{
  "encoder_arch": "squeezenet",
  "model": "contrastive image-text model",
  "dataset": "scattered letters and digits in many colours",
  "train_examples": 195000,
  "image_size": 64,
  "crop_scale_min": 0.8,
  "horizontal_flip": false,
  "tokenizer": "char",
  "vocab_size": 42,
  "loss": "softmax",
  "embed_dim": 256,
  "encoder_norm": "groupnorm",
  "encoder_activation": "silu",
  "encoder_weight_standardization": false,
  "encoder_depths": [4, 7, 4],
  "encoder_kernel_size": 3,
  "encoder_stem": "single",
  "encoder_widths": [128, 256, 512],
  "text_encoder_causal": false,
  "text_encoder_width": 128,
  "text_encoder_layers": 10,
  "text_encoder_norm": "layernorm",
  "text_encoder_norm_position": "post",
  "text_encoder_activation": "gelu",
  "text_encoder_mlp_ratio": 4,
  "text_encoder_head_dim": 32,
  "text_encoder_fused_qkv": true,
  "text_encoder_bias": "all",
  "text_encoder_qk_norm": false,
  "text_encoder_parallel_block": false,
  "text_encoder_dropout": 0.05,
  "text_encoder_inner_norm": false,
  "text_encoder_drop_path": 0.05,
  "text_encoder_positions": "sincos",
  "init": "trunc_normal_002",
  "residual_init": "zero_last",
  "optimizer": "muon",
  "muon_scale": "original",
  "lr": 0.02,
  "momentum": 0.9,
  "nesterov": true,
  "orthogonalizer": "newton_schulz_5",
  "adamw_lr_other_params": 0.0017,
  "grad_clip": 1.0,
  "l1_shrink": 0.003,
  "steps": 14800,
  "batch_size": 256,
  "epochs": 19.4,
  "lr_schedule": "linear",
  "final_lr_fraction": 0,
  "warmup_steps": 440,
  "weight_decay": 0.003,
  "adamw_weight_decay_other_params": 0
}
Rows from block 7 of the text encoder of a small contrastive image-text model, named by matrix and row number. Rows with one number belong to one neuron. Each number is 128 + 24 x the weight over its row's rms, rounded and kept within 0 to 255. All counts start at 0. Numbers have three digits each. After the name is the row's rms in percent of the matrix's.
After each neuron's rows are labels from the 100 texts, of 14848, where the neuron reaches its highest value: "tokens" is the input token at the peak. Only what is clearly more common there than usual is listed. The data: scattered letters and digits in many colours.
# fc1: MLP up (text_encoder.blocks.7.mlp.fc1.weight, 512x128), inputs 0-127
# fc2: MLP down (text_encoder.blocks.7.mlp.fc2.weight, 128x512, transposed), outputs 0-127

fc1.400 209:130131096150101138132124123128149161126142101142125117032129132160129186130148121132106130114132131131125107112118108139130120119099125154131141119121129133139130171135167153128162131107133156128119129122165121050120121143127148077121127128144099126122124128180118124131084121141056140118131132131098092115085142113119073105138094113139154142123128151164128056183130109138130123118126
fc2.400 167:140091120116132126120130122127171155129140131128088102094149158161165192121123129135085129118124132126124141123122129132125127123129121120133131137113137138126141131127139138130140116111128179099127094137214074066058160151125141102072127144127138127130126168152128131130129146145123128123135131122088125126060128128126109119128129128122147124126128154170126051111119124201127124128130
tokens: "9"; "<end>"; "3"

fc1.395 030:128122128128128128128128128128128128128104128128128128128128128128074128128128128128128128128135128128128053128128038234128128072128128128128128128128128128128128128128006128144128170128128122128126128128113128128128128128128128128128128128128128128142128128128128202128128224128030128128128128128128120128128128123128145128128128122128128128128128128128128128128128128128128128128128
fc2.395 006:128128128128127128128128128128255128128128128128128128128128128128128127128128128128128128128128128128128128128128128128128128128128128128128128128128128128128128128128128128128128128128128128128128128128128128128128128128128128128128128128128128128128128128128128128128128128128128128128128128128128128128128128128128128128128128128128128128128128128128128128128128128128128129128128
tokens: "j"; "h"; "7"

fc1.364 039:128128133128128128128129128128128128188128128128125131128159125084112108128128128128128128128128128128000128128129128128128128128128138128121128187076128128110128128128091128128128128128120128128093128128157128074128176176128128128128128127128128126128128130128128128128092121128127245128128128128134139108128128128128128128128141123079128126049128128128128128127128128169128157094189
fc2.364 013:128128128128128128130128128128128128128127128128128128128128128128000129128128128128128128128129128128127128128128128128128128128128128128128128128128128128128128128128128128128128128128128128128128128128128128128128128128128128128128128128128128128127128128128128129128127128187128128128128128128128128128128050128128128128128128128127128128128128127128128128128128128128148255128125
tokens: "d"

fc1.232 146:112128134129153154129127139156088127072128132147179148153122153128115134132117116125129130133125092124088136108113110172127091140128108129110107142129129125138133116141159134127127176174154119174118056131129107130123142156103084057072143113126084181168128153151094136097126174148099117134133115082120132123112143124089127148128165146132130129142100091129162156122149134133129136095123
fc2.232 188:166122095105169126127125115128128132122172131198124136129129144152150207125103129137120105119136125114129133137119157119125127052119157177129128197153127119127127117130117092125128148119128129129126119127127080130157129173126086129064138098126058185125110137140129134146111173124119129123128127120164138130136126123082098128093133130124142130135122101114127161130131129131120151132178
tokens: "a"

fc1.245 193:125135174096194104178141158124159128139222093137150105118121104155112110109120079147124127153102129133137131096139139161125123130107120151102121127112119124136115140128078162154122134174139134172134122155068082133124166123131137106127108143149082112154123162120106113095127094159122126128116118107124099083122143145105125131130100150125122102136111144135146130109117140170120101112157
fc2.245 223:125133122124171125146085148114137157154137121093111125122119152130109099116155081118115126134071130145153121136131128126128129136129128162126116103119128129132126123139120125120124130221129152129141132156082082212122128121100126184131131140138131136136132202055126157089121137132146134135129136128097107151132131119128130127169121143111093135166093146118124104132072119113159148137129
tokens: "l"; "w"; "e"; "k"

fc1.92 055:128128128128128128128128128128128128128128128140128128128128128128128128128090128129126166128128128119128128106107128128128128128128164092128136128066128128128128128192128128199128128149181185181128164128128128128128121128128128128128128141128128167128128128128128128204223128141128128128128104142169150075128128128128128128128128124109116112128124128128021128128128128128128128221128
fc2.92 005:128128126129130127128128128128127128128128128129129133127128128130127224129128127128128130127128128128128128129129128128128128128128126128127128126128128129128128128127127128128128136128128129128128128129255129133127127125131127127133135128128128126125128128133128128129128128128128128131128128130129129128128127128129134129128129128131126126125128128128128127128129128130128127129128
tokens: "z"; "2"; "7"

fc1.214 275:121125081182128167093127071100101097178129158101141204144124127077115103131162140127116168130127146131139130127107075114160138114127122126132139116078141117121091122134123144109145137112113137129127179125127153135140156174152121103136181128091117078075122067098127115142119136133133131130141123116125133154127128130130137135132094083141128125179128126127121142138124102119127104143125
fc2.214 370:130150127145107156118134057120088121152134126106128153138129124132119107144146184129110131122136166087123194155129090112134118124124122128134128087123129123128046146131129128152126142082132128132144206107142135128161130137130110122133128169149112094110147111123128110128129131118137128140197137114126092196138114112128084124119115130129128128182102106127120130143103133153159122089105
tokens: "t"; "x"

fc1.284 132:117127142119132137133088121143139158162099172116146125116128143120131120049127160124129127129098141128147115100115100119124124112130138127131137127129144031111149133129128176149117146137142069130120149120164128134129126124138145125109117115129127132129094118129097125136127123118100139125068126117133040143131131150095126084146064104087124201137118133126135136134128175122123129137101
fc2.284 084:128108148123128131138131127151138132119102156141129117128129180134137121125128140117126126121141124128128151151102132128128128121127128120128131131119129128128121126146136127130177189121128000111117122131133095114153127118127156124131146137122128130179153136128128132148127130124128128055128135131118062176116127120125116105126129103121121150143085129123132134122144159026131123130132
tokens: "x"; "y"; "t"

fc1.483 244:126149114127127128067110157169119065067135114126211178156135133132133115121124118129102119129117166132161132105102112130174137125126130144125127114125107137137124152126146142124151134127129130135103108127140141133086135161189190115096120075114110120118104137154139113126108131132092143112099122133133109083100094128127132156102086105155140111106103096130111128158120142170121086116122
fc2.483 327:133133123116129136095100128129137132000124131127211141169154131103152119147124080129128087129122133129154126122121130130130118122128126128094128127124123159129144140128117110138129128122131132148134100112151128125138124129240168110116124073115118120145125123138140109119126129133121172123128128139165128137131127130126113133115112157131181127125136128116123125129134142152145128128128
tokens: "a"; "n"

fc1.101 044:128128128128109128128128145128128128128128128128128097128128128128128128128128128128128115128116132128128128128128128128128128128128128128057128128128128128128128128128128131219128128128128128128041128133128128128128128181128128128128128128127128128128128128128128128128128237128052128128128128128128120128128128048128128128172135128174128128128128128128128037123101128128128084128034
fc2.101 023:128128128128128128128128128128128128128128128128128128128128128128128128128128128128128128128128128128128128128128128128128128128128128128128128128128128128128128128128128128128128128128128128128128128128128128128128128128128128128128128128128128128128128128128128128128128128128128128128128128128128128128128128000128128128128128128128128128128128128128128128128128128128128128128128
tokens: "d"; "s"

fc1.281 056:128128128128128128128128128128128090128128128128128202128128128128128081077128082128128128128136128128128128089128128176128143128151128128128128128128128128128128128128128215128128128070187156146128168128128128128128128128128128128128128128128128128128128128128128128128128128128080127212128128128128120128204128128128128128128128128128128134128128128128128128000128128128128053099128
fc2.281 009:127128128127126128122128126129131129128128129128135140126128130128130128128115128130128127128128128128127127128128128128128128128128128128128128128128128128128126128128129128128128128127128129128129128128125128128127133128128128129129128128131128127127128128130128128128128128128128128128128128127129127128255128128129128128129129130128128128128128128128128128128128128127128128128125
tokens: "a"; "o"; "b"

fc1.17 099:129124187127111120138098151128144132147105167155135182128088106150122137126113127107169129131134131129127095108096127139127131156090128137127135139110182133128162136127149145128129149121128154097109138129134099158134120127128114099130121062131127080113128095119127135134118120109125167128128065103136118115149133134127142094146128052130083065163121141121133105213128161118128126166129
fc2.17 066:125116160125126128140131129130156113127068119133128129140074139134124123124168115112126125170128135112131147136129142133094128123129090135137125130130130101128131157172128142128159129129128158138068117112135129124131110127130126117128105137160150100130134129142129131177176129098119129068131129123119122204119038051118128119118135128137125141129127128129126123046130172072168117133127
tokens: "j"; "7"; "h"

fc1.192 250:108156100151210124122129128128134119122095127165128140128129104123116126127125102128117156158114090125128128117105106132141128138112157104126126115127114128118141117144097130210123127155125124143158137145175097139135086132134123129130149170125125144128145130103129109129194133137119111145131125128213193103116146128129116130157116111143093114126109120153064115094113083065124122133127
fc2.192 207:122129087169162128124137139131128140128111130127146129132160132078135127127120117102125176123128126132128125126105111128128131134126142068127128132109128130128153128162102128179115146132135132171143126127223090146128022130129127127131165196114127149128125155081128120128200126112133128134126129115149140132112149114109117119126128120128125134129126118107128113129127052102128148161112
tokens: "z"; "2"; "7"

fc1.178 167:129147128128152138127120125138158138186131120120130128122130126072137129114126135129110097130128189124109132128120120128128129126138125134137138099109131103107129123156129134140132170125145043140131157106123130142127150128109149126115123128102142167184128130107109124109140131128119128114132140130120077128127131169128109129146051128114130255127110105118122123115126201122123129157099
fc2.178 104:127146109046131133122126134146128128166125135073131132133232135000141129117131172136133112122121138153135136128126139132130127119127125126127143125104126124127127130132153146128143116118129089132128128126130127113130127149123111130103142141134116187126134146119133130123140130127117126123127165083108111128125133136132110128129104125126096164173123126140128133113074166115121116178124
tokens: "x"; "y"; "t"

fc1.341 205:130117130169090130127122056122125128143135098120128161110123110112089182128124123128122081145128145130129138135154112161116140120127145108123066119089173174129167145137095128154145138146132134165119128133134150130158098105125117183117127132109157096096109129115146116140123141101140141128149123131136180137131107103125099097125113128211115129140124063128125148161167139125128076142130
fc2.341 236:162109074149125129090130111195111136169139071119136125132119123108128135140176106128121118081112162114130162160130165129146127120111187121121104127126139142129128138128151121127128127164122084128098159115131122127157132110120147131092100084124138113064082160126137148171135168083122165126132116142128182138128128138141111065120135132128130130123149131089125148143139132121128128125186
tokens: "a"; "n"; "l"

fc1.195 162:127129087118172121117131146124129125129110130146113134129136123092093100133129104108089097128138079128109129112104129165134128118113127127129119127124093117116125115145136141169126122155115142143135132174180066131130118128141135130143158161130128153120140145063132095111165125157125164135111132130189212117129168128131128143127183120118066100144132130154084131116124085070133133122137
fc2.195 090:129128110127087116123128128118126126139120140083132182161103131094161138149130141120128182132128131127132139137131127128111148134128128129134123127131128137128163133150109136201113136142129145127128121124226129137142048108117147113199190219098111128127115155093134099116147127124131131169128128129128131132124156124128096118121131121101099127138131128122126128121134105124132177099110
tokens: "z"; "7"; "2"

fc1.168 087:093129158130118154124133108124128085129155145093114102136064115130167106115082124142148121128120131137116101098127088166128108128104125135123129059131146137121104126133106128147092129144110193135127122154136118129161126120129123127149170134131086129127125146164113104058113089143099132131167130124112122112131198118126128191125152118122132147129140125124131111100093158162077128089129
fc2.168 096:129128083127127144142127146115135127155121129129128129128132139132134126213074011080132130128143126128129129131124128143166128129128120117120128107128162128131128127156128091128117128128134129141128129127129061129151105127143140128165129128131127128129123146124110137131127126125074115128128128130122099132093154042047128128148096128125134128151120129127128128054128134131127127118169
tokens: "d"

fc1.380 128:130090127120169147101118136125129159152026193124129099119083119135101128125126124122133109120117128128081086128114116157131150128128129130167132130107165064121131176150115142127144145131156130129128147124137108160160130106157151095116125106137107067161123095127115128167123130140142122139091110120117119175132121129136135084128109137119125123129059126122128167133146146111128128089116
fc2.380 111:125112155127107102103126144146148137125092165229143133114125133139127128140112118125127125126126123139129128128133106136128133123128128157128128123130093127132126114143130125127157147107129127146115128105164084135012193092125153095127132116126138079136152129123127129153122112097141128106127127097128128175129103119139129109124136119104118131137089107127138167114129184043132121133148
tokens: "h"; "7"

fc1.29 110:128128138130136129127090128128128177168128128116135133113126105074183136117128181128128141128128198111145143121128065128128142128129132149128191128098128106117128044133094128147128132124128061128128128080120128133128133127125160127104128148125127128133126128119106123127122149117120128121128128140127118128127128187132117130128104128128122188125119034111124128126130198103127129133111
fc2.29 035:128124127133129128127128206146114140121120134129126151134149129015122139127092127129098127126134127128132127128112123140133128157128048106128085132097166114129128131174128129131131127129128021127128128133132125127121071129116130128128128132125163127130167128128128157177136129065101128126128147122124128128126127112129125129127123129120129191128128128067129100128129156119128123128129
tokens: "x"

fc1.5 129:128109129090108132127124125122132111155110156145127162130146154156166120128127129082166118127124128130125127108034139127155128132126109146133139130133136139129105130175120145124148115127128112123131119134148111129134119151147132126128114108117162076139080139085160130130156122126138128073128128118124115123130129133134111117123218078154128105129125072017141135128125160113129125136116
fc2.5 108:125132116112115129162169119129117139164143136162128134168088134201104126143129157069133142081132142125141128125105175115132128157127065139104127128123128142130118144120174033132047144126128128147118170128131128121116089128149161100163094103137126115143126168109128159128137102126133140127130128121103073127129130129147126108124149119129128127101114125088132137132086136113128133129122
tokens: "i"; "1"

fc1.14 090:128145128103147128128128128128127160128128129128246128123128128118156128128128128128130128173128143128128062116128126198128112118128128180146128106128128135111128121140107128110132134163128162127103157130128128128128097128140078128139124151091128124128128088128106114129159107129128123160086128128119146123134135125136128128128128050154128121154158128128108129126128219140128054128138
fc2.14 076:128128128128128128128128128128128128128128128156128128128128129128128128128128128128128128255128128128151145128128128103103128128128128128128128128128128092128128128128128128128128128128128176128091128128128128128128128129129128128127128128127128128128128128128128255128128128128156128128128128068126128145128128128128128128128128128123128127128128255128128128129128128128128128128128
tokens: "j"; "n"; "h"

fc1.30 161:128118158127130130126105105151131125123127179146132105101116138105150137125132105097132153181136109156132095124112105166169134151128135156132111152120150069134107126125107136131135125162128137128137204129128096134177124126173079136109121044160108129100129153121132136151133132124108095137093131125152118135145138141144124047120113099130095131163120109111123148128072131089126137124150
fc2.30 150:098091128133060155112126139129129126126085248218145048118125130114136172105135133105166126147128134130129083191134132129133128115122082136138131121128133128128128130128130132128125136125129128130124139128113129108118127138126113163129128148109128114134116113144128128145128129132128143079083128105124119149136123122124132125115124128130129142150109135166127125170128186085136140140142
tokens: "h"; "j"; "7"

fc1.237 038:128128128128128128128128128128128128128079128126128128128128128128128128214127206104128128128128128128145128128128128128128128128128128128128128128128128128128128128150128128128255128128128128128128128232128128114066123128128128079128128128128128128128128128158128128128038128128128128090128128128128128128128120130128128128128092128128128128179128128128128128128128128128128128116128
fc2.237 010:128128128128128128128128128128128128128128128128128128128128128128128128128129128128128128128128128128128128128128128128128128128128128128128128128128128128128128128128128128128128127128128128128128128128128128128128128130128128128128128128128128127128128128128128128128128128128128128128128128128128128255128128128128129128128128128128128128128128128128128128128128128128128128128128
tokens: "l"; "g"; "k"

fc1.1 117:128153088145126109129127128128143126072128148047129087126130128129127169123101122107105129135128128128126126057124124131187128127119131126110181021129119125128134129172129129090168178128128128147134128128136128130135127128113087133128101128155127119127110128158128128098128128128090128129128128128121144128090165133130131128152103094130128128123108081106127128119133152041126128129130
fc2.1 119:128128041128128128128128128128128128119128128128128111128128128130128128128128128090128128128128126087128127128128128128128128128128128128128128118147128128128127128128128165128128163128128128134128128128128127128128128128127128129128104155255128128129127128128128128000094128128128128128128128114128128128128128128128128128140128128128128127128129129129128128128128128127128127128128
tokens: "l"; "n"; "g"

fc1.179 246:128154088103141163131109092100097125096087094108133098168140129104133138138160137128128113127125096127087108118103135132125126132127122132142161117132140131116111118119114132128138171150113107081171156135161105143087178128112146146157093063114097151132119077159134145124122126098096125141129126154086158132124128129181134132151133113120100127115150106157119149140129128076110053114084
fc2.179 313:158176128102104131131140084062128132127083129127138104114122133128128154118127127159104126111121111171128125170127180124130102093152124109128129088124127157128131131102126133127186166130128099109135135129188117126089117128129173133144145031127081145129123112117140152122128127129120087128136130134124139128133128137162212124139123122123094109093184129126126121122131130137128095120135
tokens: "l"

fc1.42 074:128127250130128126136128130128137128129086130128128113123121125133165131128121133125136117129128121128132105128120075125126128128134128102143128153138127124124130128214126133112138129125128161123137160128162126128108127143218128127128111070154124107128115128132115128138126128133129123113128139113137128127167128152177127116094123106126098132152139045136136159128128202127128125127178
fc2.42 048:126130169129123128128128235130136127129080127154128127126127133142126128128107141125127128125129127129128121128128128120112129127128139132130132148131128128128129128129129127126067147122128129128128132136128128129163155129128129127127130130126131128128129128129128128127128129117130128128124128124128063141129113128128128115129137038128128140148128128123158132128060128000127124128131
tokens: "j"; "h"; "7"

fc1.13 182:126140153123198128152119163228158118182180127115146126112073089139112133094106148137127106153124140122129086136105107116141120097128111142116127130128167138130110148137091141129143165130140150135142101142074152121115073172180104113129140095142084143122103131135119145115133147117131110128127128126131119117133130122132136126125132132145125127138103140139167115107113131079126070151136
fc2.13 243:129131131115140123187133187255124104132112104093092094108127133192121150140109098137131127145128125132144116135123138128131127123099109159127117121163132140133135109135127076113121155126128136136137112158130125142104105129139116139142152132146122135133117117128135143127128116126126088115128144117102082137132129099131125143150128189106111130087122110127139148130121100081125080128174
tokens: "a"; "d"

fc1.70 181:127129107079101107141138136127133137145136139154122223132128051193143131123171156123156138138117168139130126128069131123135116180115076100133159126139163123128135157160151142139153125145109128117134117142112132115126122153137133126148134079126128093128094145104136131127182122135129127107117124130124140124129128122127123119134162077131113104122126093043133121127120131132133125166112
fc2.70 145:125127072108079115128127135149083133117127121134121177126114130140140145153128130000128134127127143128105127128083129128157122152146090154125128150187127135128146119120155136126118107132130112110125129158121123137125131100128122155149130159109126102115147134130158117128128107126132125090128127140134126107138147121130128109144130095141112144127143105097126098113144129132138200176119
tokens: "i"; "1"

fc1.62 192:125128112130149131157128124124115119133063123100141150165126109112128015126128148128085112147117137130142128126108097129152133132128114156119121137131160128126115142125129142124130124166129126139161140149123100067121127136124113122119239124116120121126152111126122129142132126129134122139113124126127147111134131139127142133129089099136132021129104073133090119143120133128130108131114
fc2.62 217:128131131135129130162133127128121128133095119128128133182133128141175000128124113130131130135118165127126127128129103128130128124128128138126128128141129131128120122125127085122126128128129134154158127130133124048116097131128128138112255129128130128123168127129128124128125128130129128120127144132127135128126133088116128126128127130129127130125112131125117128190124099140134132127127
tokens: "t"

fc1.72 052:128104128116128128128128128114129128128126137208183128128128128128128122121151128225162051128129207128128128128128128119128128128128128075128128145128106128128128128128128128128122128127128128128175128128128128148130128128128128128128128124128128044198111156128128128149128128128128126128113076130128158174128128128128128128128126128128128128170040128128128128128122131062128128113128
fc2.72 021:128128128128128129128128128128128128128128126144128128128129128128128128127128128128128128128128128128128128128128128128128128128128128128128128128128128128128128127128128128128128128128128128128128128128128128128128255128128128128128128128128128128128128128128128128128128130128128128128128128128128128128128128128128128128128128128128128128128128129128128128128128128128128128127128
tokens: "h"; "j"

fc1.304 153:126128137125159127121117127146133138179134124084136134119138134070123128074126129127120104127132153138126132121117120129131128128128138131129137109107130109128128115153129130141130132128128036158132130087111143143136176131110136130111094113093133162153129116120127103121153152108117121131127137125124098164117128132129106134160095130129121255125086091124125115145128190089110122146129
fc2.304 101:128115123127132131091131134131124197130126083118118127129130136122139131104140128148119168126128127128128126128128116132125128149129122107128126128099128105129142125132128163137127136132129067128151125093176119126128131127121224133112126133115206146134140128125126128128136132127126137123128161128114080135123132129125121129165123128100128255132126114071128124108118111128126115202128
tokens: "x"; "t"; "y"

fc1.490 112:128120191149129138147136113104117111129111119155144119139165103128127072131139123123129128072123185119118110114121180107158126126121158130174151137175153128127132128137091132133124098158091113094079125154154133113099140162137144152125143118158143136121135190118155115130150149146108127109078122126108120129122110121181127130125142120096113155109117139127098162087052125161117151101136
fc2.490 137:127126125134154073140129126114165088128128127141127125120131093129148132128141121176134135124143122127113118124132129132157132133130074125138142113158128089142124163128150119127135117117128126100127134077129119120127130139136172120164100128127125128130175115063145129114127120135148123138128135126147120001127128128227127131129129060102129128144129131147128130128131067132150127107122
tokens: "d"

fc1.190 057:128128128131128128128128128128224147128128128149154155092136128128128128080128128128162128132135128128128128084128097202128128166105128128128152128128128175128136128128131146128144094128128128128115128172128128128128127128128128114064128128122117128128128128128092128105128128128110128128128128128128128128128128128128120106132128097134134128138035113112128046128128128128128018190125
fc2.190 012:128133128128131128132128127125129128128128128109128128128127128128116128125127128128128129128126131128128128129127128128128128128128126127129128128128058128128128133128128131128127128129128131128129124129130128127122131128000128128128128128129128124128128128127128128128128129129127127128128128128130128128128128128127129128127128128131123130128126128255128128127128127128128128127128
tokens: "<end>"; "3"; "9"

fc1.210 116:128126093137130107114204112145139135143091083127127126020123152115108168130125123140127106126153142130128096134127126215127126129128151111151137128095161127144153165151138135137146127124136180137121109128150119172135124130135120122128134129127130131135117119160126088100128136113063127127141138128105125141091125130132127141142146102184163144131128113133116098130178151127132071131124
fc2.210 105:105129088107126109132136137172127125125128131121127128026122132127104137125130127126104128147126130160160127131125135126112128169084137125134126125108129186127134132100144124127127128128129128122144130161162094142126143136069134127091128130124181134022127159122128082115163120138126125113116130151133139133194127164162103130120078118142137128142163126152125113124148088127130143135086
tokens: "<end>"; "9"; "3"

fc1.215 125:128126128123189128130128130150071144099133139114128130122167127141164138117133116131127161127156102128063128123087103127200075113129158137140123128127121132139141102128129127114131079128124128114043130128128110155166135125113169122190167128142156088149108129132132123155129130110124113178124138156124137110121125128172119125164044140130128108118135128126128145106122131121109099117132
fc2.215 098:127126129122120128142163129131042143127133132120127139117137168111183173104106138138075129138098130130114143124129129133085128097130097115132135133106100127146129119136127073146139128107158099128138128116088138116132139122096125125238128115124162129165130128138127128131122146122153142160121171134136126152130125126136130109130079148093097128134125114123129130100121133190129091124204
tokens: "t"; "g"

fc1.436 050:129128167128128128128124128128148128128115128128128128128128071128128128091093198128103108128128128128180128101109128098098128033128128136128171128128128150128157171128174128180104128128128128198130168128162128128114153128128080128128128128150128128128128115118128128128190128128121128123128138128128128128128104128128086128137039128128114128128128128133069135128109128060128128128128
fc2.436 007:128128129128127128138128128128127128128128128128220128128119061128128128128127255128127122127151160128128127097130121128127128128128124128129128128128127128128131128131130128128126128128128127129128130128128128127149128129131128127129129127128127130128134127129128129127128128128132128128128122136128127129128117128130128128128163128128126125128133128000128128136129131128128127128124
tokens: "j"; "h"

fc1.372 117:128125150089132125131133115164140087115137121126103068150097125135085154122085151135129104108139146128131100123132125107128131088128114112113184116159153130121092128132141122135110140138135140255138162104135125094120118142131063130154159134160131110132136123199106127106137126090119118145103116128128125143135135102141130151130134121129128135089145124122129110195143128130141114128148
fc2.372 107:132142125126130154115134126214128082128167148165127109148124148126066140099126135144137124104136128126133119129128103132112123074123099128114145127126157130128104074132121095134126147122127144139132125133129139124120117133137137149135101117188148133125127143138129131084254141107056127105130132133132128110128129136093121134111129152126130138068123107130119085117120128128131118149162
tokens: "d"

fc1.102 115:128061086149173148120139122131220162132140125128121127124129120140130148141110129130102118167138067128128143139132131129133128112128113103155138141120139112126116143112110133124128137127132126152142152156081123102111136133143130119128102107166128110122134128104140130101129128108110137141105142122128212155131110122150132108125131126134120115124139116093114173138127142000128131129125
fc2.102 077:119149161170144119159136125139121108130121126123149129121130130127126147127118168124160136152121148136129127133134133088127128125101114138110154213133053128128176145138123128132073129125126126155114093123131081160135128170139144132127126128090117130125113053124128128131128161124148127120128040125192128105128119128129076129058109124114119131098097130135128132157129110117129130104130
tokens: "j"; "e"

fc1.65 267:127136153143138134084121147161127044153187147092149110113133134127128135116110120125115129161186146129141127109119097140210123139122138109111117121107130157134151142128128143142125174125127125156126122130125166123157089118192111135134155134132121060113103096165129102128105115107155108127105099129127149103114127124136127121125088114161115127125122106102168124135135136140101056120125
fc2.65 299:128121129114113119108127139233126076201185133127132085134119109110130128128130169107122145132209107128128111141107128125127125119144136111137137147100130127128127116140128127146129139123128116129129145143143252130118114126173167136135133144162133064123126125124123128126152127115150108124127108114138162128128123148127127126134123122105122140130135137127128083122134129154097120128122
tokens: "d"

fc1.495 196:132122146074130108144130139217172075127174104128099085143087094138052144119126142136120059106160113135114100127128133127149111113128113132104131118133154133115116114157120125125128132114134154157129157129122142126158081137172108114136117127181088108147132116152107136127126198124139114135102118136120130125134139127116159159145130141142128103103125097129157106145097119105136103136141
fc2.495 220:126139162108103131113136151255137128165157131127127093129119140138060125128131128156120092086111135148130127115123126123124107119121117129066122089148109134116094130099103095119111154111106127127138114128156130112161091124140127123164121168161128152136118128146128133101149128119129117129131123153134143123137127124145206126129168149130131119094137113134122139151115105169127130125153
tokens: "d"

fc1.413 139:115147094146161128114128137122134133143113128162128113130159106125107107118126111101120180152120078128129137128110083129147128130135157099128113125121107142107128140128079137214128128128128146131157129128208128122128106155131090129125142155129115136127168140065128134119205128128128124128128107139165181097128128116128128137128128098128110095128086130166084131127081103096139082148127
fc2.413 078:128125132193128128128127128129127144128111129128144179133128127127119141128128125124128185127131128128115127127127123128134128138126176128125128128128125128077128128127115121129126146150128147133163120129230057133131032126129129123128128223126128128120128138125128129128139093126130128129128127121178125125035171125121074140128135127125127135120129129128128093139131128113129126128162
tokens: "2"; "z"

fc1.6 170:131112163142134132099128090153143156144084149119121106145122136111101113126101177090113119171148138131139085120124130128184129091133142146136133146129168097112097143150121152130118137126159136167126136124161083150125070103129136138107128109174127064093106147157138140135127158092123128136103131100132095132182134101118128072122126117178115117191132130104131114155123165135144130129104
fc2.6 178:169140155175117165105147127161124145131129120144132144101108140134139121109132094092132092081096127130135166125124125146116128119128123132101123142148079112130122129153131163124128187111125173120115142128121097128167157112134146124131129119129134123135139143129128156114126134116129142158137130150168110167128125131097113083129126103072151128123136090112103138131115149112051090109238
tokens: "j"; "h"

fc1.346 145:079130111128242129117128130135124175171126118124154119127132121086130132126129128122130136134128144142126111124127128128129131128128128104131191113111124119112128082159110119156132139177121040150144135093158126133133119128121151127122161150120132165136138129077115090117178127128110126137119131128141128102103137129122118136147096115127112224115107127135117134109129117091127129129110
fc2.346 072:086123128138158128115178130149122203131108128124129131146173121099130121080125198124108160125126141128124129126099128131131128129128129125124135125114132133127129140128125153150124162133128130125125120125138131142156124125109131128129121137078128255131145128087127130128141128111130121117127111126101119127126162129091093128139113148120126194119128123129126109126122156092127131169118
tokens: "t"; "y"; "x"

fc1.335 071:128129125128141130128128128128128104128128128131112128151138127128025128128142101069105160148111115196125128128102128128128128122104107120128128129170116128118178128175128153243128127128128134130130094145231128128133128128134120128119128127128128128128128135105128128128167128128128137128128128119161127120128166128128128141148128033160128128123128128117128128128128128128125128128125
fc2.335 015:128127128129121128128129128128127128130128127114128130127126130120130127132128131129128129125127138128128128127123128128128128128128134128127128128128126128128128128127126127127128127132128130128129112130130128132126000127129126128130128128134128123133138128128128128129128128128129128128128128128129129126128127128130128126128134128133127128128131128128128127122127131128128132123124
tokens: "2"